python train.py --encoder_arch="regnet" --train_examples=203450 --crop_scale_min=1 --horizontal_flip=false --encoder_activation="relu" --encoder_channel_attention="se" --encoder_kernel_size=3 --decoder_widths=[32, 64, 128, 128] --init="torch_default" --lr=0.0012 --cautious_weight_decay=true --ema_decay=0.995 --warmup_steps=450
Rows from block 7 of the encoder of a small image autoencoder, named by matrix and row number. Rows with one number belong to one channel. Each number is 500 + 50 x the weight over its row's rms, rounded and kept within 0 to 999. All counts start at 0. Numbers have three digits each.
After each channel's rows are labels from the 100 images, of 14848, where the channel reaches its highest value: "patch colour" is the nearest of a few named colours to the mean colour under the peak; "top examples" is what is common among them. Only what is clearly more common there than usual is listed. The data: small charts drawn from random numbers. In brackets: how many of the 100.
# convs1: grouped (24 groups) 3x3 conv, stride 2 (encoder.blocks.7.convs.1.weight, 384x16x3x3, each kernel summed), inputs within the group 0-15
# convs2: expand pointwise conv (encoder.blocks.7.convs.2.weight, 384x384x1x1, transposed), outputs 0-127

convs1.374:496502464519486479570496509609527552585599515503
convs2.374:631457545405484432511468489448492549471436437523509581472482469531608487501487501446585508544494530517380535547526573486550613615578452473568546523407533563498534523517581576487472546482445633471426612423472509595463497477484554519582495508604527561566448572583505492570515456420493614443543547503450568479493435537480597387474526528461472538459558507542462498475400484361508483497503
patch colour: grey (65)
top examples: heat grid (70); items: five (30)

convs1.65:452561553441568477472507402492545490530423481448
convs2.65:448552486518573527465476483599612610514521506628509548501521553529500591596440493446367574583469554416529554429372499486541534538503457393530566533546553558566479518623494476511560464507486470546483506552543531449454432479605587499467532509494539492605569507513437589498455516545561441560537548509540517598549471482512521547513493464524616484541520631572472548526577554473461504421560
patch colour: pink (60); grey (35)
top examples: heat grid (62)

convs1.1:431520537554514401554578443516529567480455509520
convs2.1:501529519529470452518544481430507480417535456519458536508455502473488530531463521538456545457485575438493561539461496533494505416456491478539487407496449520533493402567489467394510506501439488457471652414451534493480573489493515458481519571559460491518534526455525362486561526498446411487534530589396426536553541498464429476422453471594530560471503403409462456487533476523534531585567
patch colour: grey (69)
top examples: heat grid (62); items: five (31)

convs1.42:501476534503489514485584506557373475490544588529
convs2.42:495463583499485403530466438468483507531526501504472553495492558516527535507466520486432418543524516434507423526475462487435470446511472474441392460545462482471445463453501510528514518485503508517520464456520531448489456481455555407544479575540485456507455444402565540483497483497518489506473490476495535454517535471468499429466573523430479468571528561437501484498504486409459550575528
patch colour: white (71)
top examples: ring chart (44)

convs1.214:430442439541502492517507519437500489460455387573
convs2.214:519513525568512524468560561492560490394482471423540487521513486578564507527502524526439521471484474559520416417509497402433577453480528411429473596522453508542519526467507488460411519500536535355463444533483554520616483487447453512447506389482395525506544586441441482463446477490510517456497543492432494526447428577518532464554514511425468511548479537532562513436543489473458498477500
patch colour: grey (41)
top examples: heat grid (35); horizontal bar chart (29)

convs1.289:498458476506548387412489503503441478401496522481
convs2.289:537558554406468480491530416553483418453545559545461517486440510445473473466569559476504542479520492513580444431367515475453442459525517470511512441597486467492509635464419555503603560417535459480439566581552548516476555485455575444501509489483522472467603588409593487500490475503477431463525502561503467426576519499400462508504449468493536445528492450428550455452496583525540495456538
patch colour: grey (32)
top examples: bar chart (40); items: five (39)

convs1.244:477493375483494495526503631487491478448533519477
convs2.244:585452493529495492535464601457442542559453487489484499553482567526478558447528491513458480445505518486477544512472495387431521443522489483547517574495483481473432486543451539583486378475500489446504567516637471532611540495570489528490582469473464433486510517487521549556495513600548494384661551500590552572477583431465460476466570386567455500577478444600501511563404531487520520524575
patch colour: brown (68)
top examples: dark theme (79); stacked bars (36)

convs1.60:394530524498435500545572497536477532494439411536
convs2.60:454577463517617428455488449567511415488502527467489555558451589451567507452494489446510515510512498546522504472450481562469454440514441462476512453532532575546503572461526511465494547498533501358592571574554567554481447548511592384533503420463511515581491559489530566556587502505466407550453403571504471477434497469492493418546481557421561544431488509465486600503515465468517600577463
patch colour: brown (60)
top examples: dark theme (95); pie chart (41); kind: ring chart (30)

convs1.108:603483510414458525484505534431495528568584520497
convs2.108:462537375516463446470580404488488491516452459379466572474553510550465529508485395413489497549516469517602480567459495547524514541462481486434431489459505489446471504568472478567552542491498528534493549603514533480445441440460536530457523615590422430489510443546488507483429497451504505497554532517497474489534380523536559536568464464441578448515453444563464434413554531466502499456437
patch colour: brown (63)
top examples: dark theme (97); ring chart (30)

convs1.119:518575467507473581566503413555426452468539486508
convs2.119:550534522417552459511590513635469486524492582485426560496558465584465439494407576526469532604564477591523485420533484590534483553473482551385480463459459530439459538505536500540535598543472555529560533584514527414501454424456413592539525550495553476470532429497532525527475553424485543544515545433509474508535470509526522498505465510513534429463525443510540475471454463449495521530463
patch colour: black (74)
top examples: dark theme (100)

convs1.33:483504395509453489603517510571472461494493526585
convs2.33:584475543520465425545600596523458451512421511504564564544514543387455509417519501595478511490559521440454501464585465584511523467502473457505480534477503521579449531450595526613505460489513499422487514416475601533557575544491562556490457507506531515544474539422543457545530502527531489429436437541422476497490466407393493577436509567516442474451545494517422471508487478479494498563501
patch colour: grey (33)
top examples: pie chart (52); ring chart (36)

convs1.270:500429431463521533577459509513501418444578551532
convs2.270:477489468535488384463483466504393355549518514573484432476407495556414460520477486562460449476548416487482400501531442463506471506488457462451510414575402473540482426449461547451571474431452455369476410484451493442479527505483533472543470500490418467472460483455469514557504486470540538557463548517438412463578511489554465518484563513456480418481464519436410448529551507488414498498553
patch colour: pink (46)
top examples: ring chart (56); horizontal bar chart (27)

convs1.139:433544468464464488450404530538518415581528504528
convs2.139:517371473442505567474429523429557434498461503422513518472497534466476494556492576492546461537435424555417457509543512498509570526533541506511474564452455461480477417579544566475500554511521526595512544432514539535531469534473437541566450526522576513461443529467567460510446525521496483503634502588402452533461551565501450527508402461552495481518570563501455499423400429464557567503508
patch colour: pink (46); grey (38)
top examples: heat grid (43)

convs1.36:524495542444536468506515554463476431451386551436
convs2.36:554517555433542490525531499469537483542562485618454557611526517425425506530493508510465468513564616474562437461492490478541463519466493506456478451482486410475420519477426544442524493416599530459457528544476557497508607467485481530439471546421579492460516439411491480548492444465517437447534458559493458472477573496454459438414527533559475505587608533519503500557410484512503468533550
patch colour: pink (76)
top examples: ring chart (48); pie chart (45)

convs1.286:463578423431527483569470425536467456502455490555
convs2.286:497551503484549491577482452536521422524534501545448501506446519445592489533518495566470542493496493521468531474523511477461565550537476597572404514462525502470688469470523518562557511471507480456571479523457502568502535543464545512507513461560579542450494452519517541492691503528481514452508491494470561532597458515512537495509524516436536433469499542504470472480605575434485567533499
patch colour: white (85)
top examples: pie chart (42); radar chart (28)

convs1.353:483477459503585459459498630488503532447476451557
convs2.353:532472416537525469539486519534512445543506461442503445607454630552460452523480485529505408562527453464550443433503513453474501368528449574517446476499468466472538460517404522455404444533410442541461477497540511397504476516444468474506449502539444467509563489441567467584564410501553483551548518499522516534470460500511487415452527409527583483597525548443423435476514468462501496491546
patch colour: white (100)
top examples: peak in the middle (32)

convs1.300:545475488455473641529510462468509504584536479452
convs2.300:415546483520521593427496460548549559487508471548480500517462497576454494517487540435587481478500427591550559588480567520549496440550473431517564498441478633527453531492539539469526490550593480482538470526520543518473422509484406555507481546544510493537462550550498543482428546547521474533595505426502467445523429489391404501456480524396448530520516600511605494427510513510493467512516
patch colour: black (100)
top examples: dark theme (100)

convs1.325:546457453475492387466495503561466455420576510511
convs2.325:542504476420664526458514437515420556474465531564442444496474512473457588440453545449557529519494476503564536527501492526503528549597614468555511424488544475577458527505534444490534476501516484517538438488518460466444454589598513499576511549430506446502580427523602491508436507414408475531550494459520472476551367482582558561489445442506507518418482492518542538435584521484574516444437
patch colour: black (68)
top examples: dark theme (69); ring chart (37); kind: pie chart (31)

convs1.8:458438505422491550504535481628502526439490492442
convs2.8:410413599515550544534459472464541492458518434560566530563567514475536491504452445505491391548483435505485476469594459560494492517481540531516411479481484450502549465532460491548423623507453509504546437489435524477460470436392450447464451412576465507524462526500460523505514442501472496544518518467452441452570489509498515550604536482490480542562452473445489409513610479519551524432452
patch colour: white (82)
top examples: radar chart (60)

convs1.336:542535514440517418495476512433494486443432527390
convs2.336:390490456499478480528441500585501467507498531507495516465527447582436548555518452446445533539368491448641524465511599545544504465349439441536492631504552478444486559495538503527525525551582514439488506571487500562517455416468472538468508544495523522548525478588468473462491531558432416518437569504571509559543475483420445505547478484494559473456454483420532431506563505491456481588602
patch colour: brown (46)
top examples: dark theme (68); heat grid (42)

convs1.378:521566574533517501430501528504540573621523520492
convs2.378:384443473379494572630469497462436493491512456399459495542518522497491457487506547520411455431530423449525439363533407558510513461393486513519493492517484553422494432512562467501511478494562535459365556447438480467466454542366500527437503530467569537411540417485510453489498628507493484476513537502380520523501486469490524502477500450451439451591490461512485362549482438376442410536532
patch colour: brown (62); black (31)
top examples: dark theme (98); ring chart (58)

convs1.220:504510424480374523474563463507549425542500532479
convs2.220:517561495506444499505460446499412429519546512522488498539534557516485401516503488499492555509463530595437545615463507514492487411690496430616549498470593600579484561494544529456509482503494421433481604572453529525477608512526492486548501467504558557455477473497565478439569538443524487470559490634515482466533562522439497423477468550539450436490478499500653449505485525493553465462490
patch colour: brown (47); black (32)
top examples: dark theme (78); heat grid (28)

convs1.257:535453498541508535554434529539445584571461507415
convs2.257:478518500482457436412596507486551555460487445533485536552617518453534549448511560563536505552505585511476501499548425494489533479456500463455416478473531423514518512446455472493478498588453429538534480545565435520513573549550391577517583491515469485434541462471426475458479489473565510477523480491491520605468447502479641541559510562543550521593504483449430482539539491488521468518498
patch colour: black (88)
top examples: dark theme (100); flat (31)

convs1.34:535552464411462529483490416475485472403429485474
convs2.34:552580452546502461427490446451598463453537448588475509428438543543509557493532469603438581491555501509464487542456436491475481563497529523540507525520496480553561501551434449487508452531469447428431501532596575520470492446471453450441433559501471550548525578536588585540543502570486520493529431444429474496548493566611510567536416398507474499420546574503563523486493514536485585467591
patch colour: white (64)
top examples: radar chart (37)

convs1.122:374488470532447524445510510531502475501450498394
convs2.122:510497514446498470562493627467511551499536529580478449648522506541486482560496422549484491428554504459550471549451486579478412467528546459589490489451480443511472473453485469484515456458464455486435488458499484532595450388498480424494526535448562507512553520367579521459510469438536424461535490533434457529431567549506526460427394428518414468579572518592456435529380418525532544467568
patch colour: grey (76)
top examples: heat grid (63); horizontal bar chart (30)

convs1.324:417455447590497537529537441457462432487533455546
convs2.324:472588508515489512471508523509519420516490461497521484547476569492445458517444472499505519442548567518519488518521410491523544544521554503478429496639444488465551486531514576486515579542529502538394505509507523508467519471417575525499406563488552653521487534512584495602571481460536534479474424552483541501522576509543546503469492510493498490531545512491395494465481440461514458509598
patch colour: white (92)
top examples: ring chart (48); pie chart (43)

convs1.205:444441447519472567544562583460491536486531472585
convs2.205:456530446548515429544516437548413511506514531483471546407492501501494514524459441515440492462470495420556473529553473505509507472394533462497533471468576479488393678495504472575539544514425532493546525506460468475494492411527506528488475460576437460464445497453491461512472497441511497585443534452688491417512496567472588526579448454452556497451480405488526444478505626393497551503409
patch colour: brown (75)
top examples: dark theme (100)

convs1.356:566586493481529476473419459478412475509419457504
convs2.356:497567567455482520508490571469495430579450519459472488590516433443500479490443462527453470540509446460479483522540417520436434489471426505490462489474440428485538456480397447538553520482429596416483395530509453476573435494472547512480622501477536515514527545415494627568510516450475530462517474459375532535449506487499522507522516441468471540570449497539519494527549453447390558506450
patch colour: white (99)
top examples: pie chart (46); ring chart (34)